A small self-supervised image encoder, trained from scratch.
Training: normuon at rate 0.019, 5100 steps.
Rows from block 9 of a small self-supervised image encoder, named by matrix and row number. Rows with one number within an expert belong to one neuron, the router's apart. Each number is 500 + 50 x the weight over its row's rms, rounded and kept within 0 to 999. All counts start at 0. Numbers have three digits each. After the name is the row's rms in percent of the matrix's.
Before each expert's rows are labels from the 100 images, of 14976, where the router gives the expert most weight on average: "top examples" is what is common among them. Only what is clearly more common there than usual is listed. The data: made-up waving flags. In brackets: how many of the 100.
# router: router (model.blocks.9.mlp.router.weight, 4x128, trained with AdamW), inputs 0-127
# up: expert up (model.blocks.9.mlp.up, 4x256x128), inputs 0-127
# down: expert down (model.blocks.9.mlp.down, 4x128x256, transposed), outputs 0-127

# expert 3
top examples: brown (72); black (52)
router.3 111:458447504472485497460526479532438637563426571434430523573587485553527530482480375552508479586385518498461482468505506519436518470538538505574463534444516526540494558548411433537530461475521440507475476572519466421494562397507507432525501517575459531534433551481476448509417524506519510594426479555451475524432447463512592530597575578439495481496512527533581474447487574468571466539480
up.6 098:417596438528505477511550510469504431490511544464589513448575566589453453561479476574500546559590529558445520514599499520545494440490481528491555479461454460494590551480501559497434441523601485507508432465506472505548530431590537407453547529542486608616540471417500492530516516490522519526506531505553492489523572539520461527494574510469572460395593520466500542591582533409513456589494
down.6 079:567431613435602528491519415515457537456462482543487403503557438438547556499399470547514451501566494427496507553557521457523505567463474406536503587468498428445524487502556485485463508601396463466475497517565486428490558530448503470416476574558502548435509482561509565473505463465511474534484506453501462544512442543583509453600448461540528465496554533491618507485414500585519495520623
up.7 099:414539410459559479467464506510606518479592610470566543495536489521373500539560452487471485495571522581462455468434519470503515484468547419439472511483542622514466450434478456587539412472401517505494506507569409549538548451545538545542538579554505488463513462482478514477507416451510600503533428492533514480534472522521575570480544544542622475555510474505450544463559468584418513505470
down.7 097:521504508391495435498544444498427474390530408518479429531494593458477450525481512519479524516498610469513395583519508510479472497540526554509462493515429487466509491549520467456464533501505664453473437503507547546453510596474484472445470411530500518548475564514503476488450501473380529520428437556473491499530492558571364513534457470465400399524545483537477497547454534438624551453529

# expert 2
top examples: yellow (66); red (63); orange (49)
router.2 104:385593516440492523509581495465501443455476474566536463445454500550514497487439562449552457506575505484466558560476493485499448448521413488473488437447504489614476480495471506519497525470469571366518468457546612430528517472414555555404552496474497372480605517561423526427567547631591511476486495496451531532492541558492392438441531513480474517489500513436460462497518521470481436484492
up.6 113:499608612474570394409460594455479511490534487538506486472436525615444492492518480475598533438443519456540525458491445475481482447467501478472537500524481567551490438511478538527455499553570411562518552488532517501566529494530552556493618510444473522447572550470449562505452528595526485497429456499488403445517589484525542501581492484504572480522486589503508526485390425580592527575557
down.6 102:450390440574499562517521389509538526551497653509514508504548493498568544571540550609449472520468448458444496595482557503578523533515544609512461512476437453503464509447404508413573561368483572499520553551451464533502580482515491478531551478462407495487506493500515460486608463524556490531580475509435540575496486526445495469398546530545513438474533427539447466501451502487473485534484
up.7 107:485484507570559560455580541562407597481431477440504531489414490544490525403601538437488539526612604480497552566451506548489462467512450449553505558471458518497590578433506492496570533454596571516425559554530455407513502451488467468412522427483567512457512519456572616541538475535425541556465488499507463489526514526498463489515522497495442485597445486557551476568517517557496412532544
down.7 113:502526501526463454616506442540458492495423477478454502480577419550452537498556512534556500497445451443454541554393519386604610471484452512505434508483549524470441574497450522533606450500585573501576442445507537597538441487487512560449540453463502514568474536529498507521520450577449456475393389615528592462481437473520484545479544534502555493481475505534456508424459515592475501515501

# expert 0
top examples: emblem: no emblem (75); purple (64); pink (57); white (50)
router.0 098:552560532461467467548467529533488425552617398545512435449519466416441449524583509572456587443549427484456451482526511488601484569474539521559509532584510543431508492563528463471484547518421486571536551431500495564448415572556430453574502404446599579485470474574551538528476404430405490418490483434550484476478538539508551497463486522461457498514509445509495554525516495429454528475536
up.6 117:535410467554568582514573549487505448584553468466524555515421416551548517423411482617521542477512434498437580505460472483519445563585493423525512498528542374465591492484415479544515566456463471391403485549479452523493445495509474508572499503492459501448568520435407498513518541556497523513498407452514514528496582555496507578504512430596527529511521568534535516569486565477566515541533
down.6 105:489535539511470516522390508567485526506462508644563543520524546464504567485476512469577550501549434484541498572450537503460498473519538490548472432509517591600495457445599503393554509479411479471561558367470522460438486572526549397487484504427493451504475554595460527501498442504386504517503599479428466586414490470427479551470473482464549458580484576514496416521498490506511457506548
up.7 099:570601472490435506515506446515527497512484542564547497449526579503469474614485497510564483491534542517419548556421432552551451544491598496459485629533510551524414516538476424531460477395576420554523552494517455468437532598535407531440474544500410502385508564473484532517486516608537524470468474416507469641472462536509532545430443474491444524538443494515459505492464508502446444499536
down.7 110:456462532569502501484566510410502496497520627538480460458558501460446447515575357544470488467516499439580412572454460549555420515567533479464448507457445445475316474532473526570538475558549537538497488479504406542546452486508404452471511546537485472443523524533507527538512519520560572557480515437487494525482539388556516527471478519461436541489487600424449484513533508459416485596476

# expert 1
top examples: teal (97); plain field (29)
router.1 085:579489583546506519496491513528515440428578457545499473377594630464419480522554583591525542520488473519482463394457494481405498521478495464454546549550538516509525453507580463539461489498569504477527504437507528554482466573485443551562583571450503594460485537493515462530495487462510465508610544480566489526548515482490497572557482429513486390532571604518433448595548512521456452522409
up.6 104:488539468463515458488469534515481400459461454478497543535534397529495546509518617475422547525529545488578490578560482523422478478546542439487604434574479457513557458545548462445487505500518504515573527451384480546482510431478377467439530521522487577514500401528555466583419458480427418462445475581501464549424443434428551463509396545580541546502508534541554495450473490419552480536518
down.6 089:527518562489521553551497483522462586424468517481508504447540412565500534494355460535521445539528456464471538495508525561481504556461440525361538505450499431500580538480496496553444546523479506475508484527480543593580433385454406550494493500554383466420437505464471542452494560504453506566529523511527469432568424602438470480576570442535463533432548514393526479544567472519508452459546
up.7 095:498547504516564453450528515334541510501572579454465444487492440555491502601511462473443477463596533451440422532442519476496468442536496487436480483430457459512501481575582433529581489537381494569431467514565464475439575457493546572490501436513536458510537560512481495589474507471462438513532496535499412438413539465550529434574417371546423532546535494510434489490448503522559509483479
down.7 076:526457472536452492509521514568552432541402398530465533572503473428397444560516571517495467592505478448537490512578380479509603534474557441523441458533582515522465549606432485548592546509519491435513505474492534454504463562517460453513454470517597529594463497454550454476493533409556445569476514405559505436486524465427497547449483547511476451458511500583513611524490529532438464503422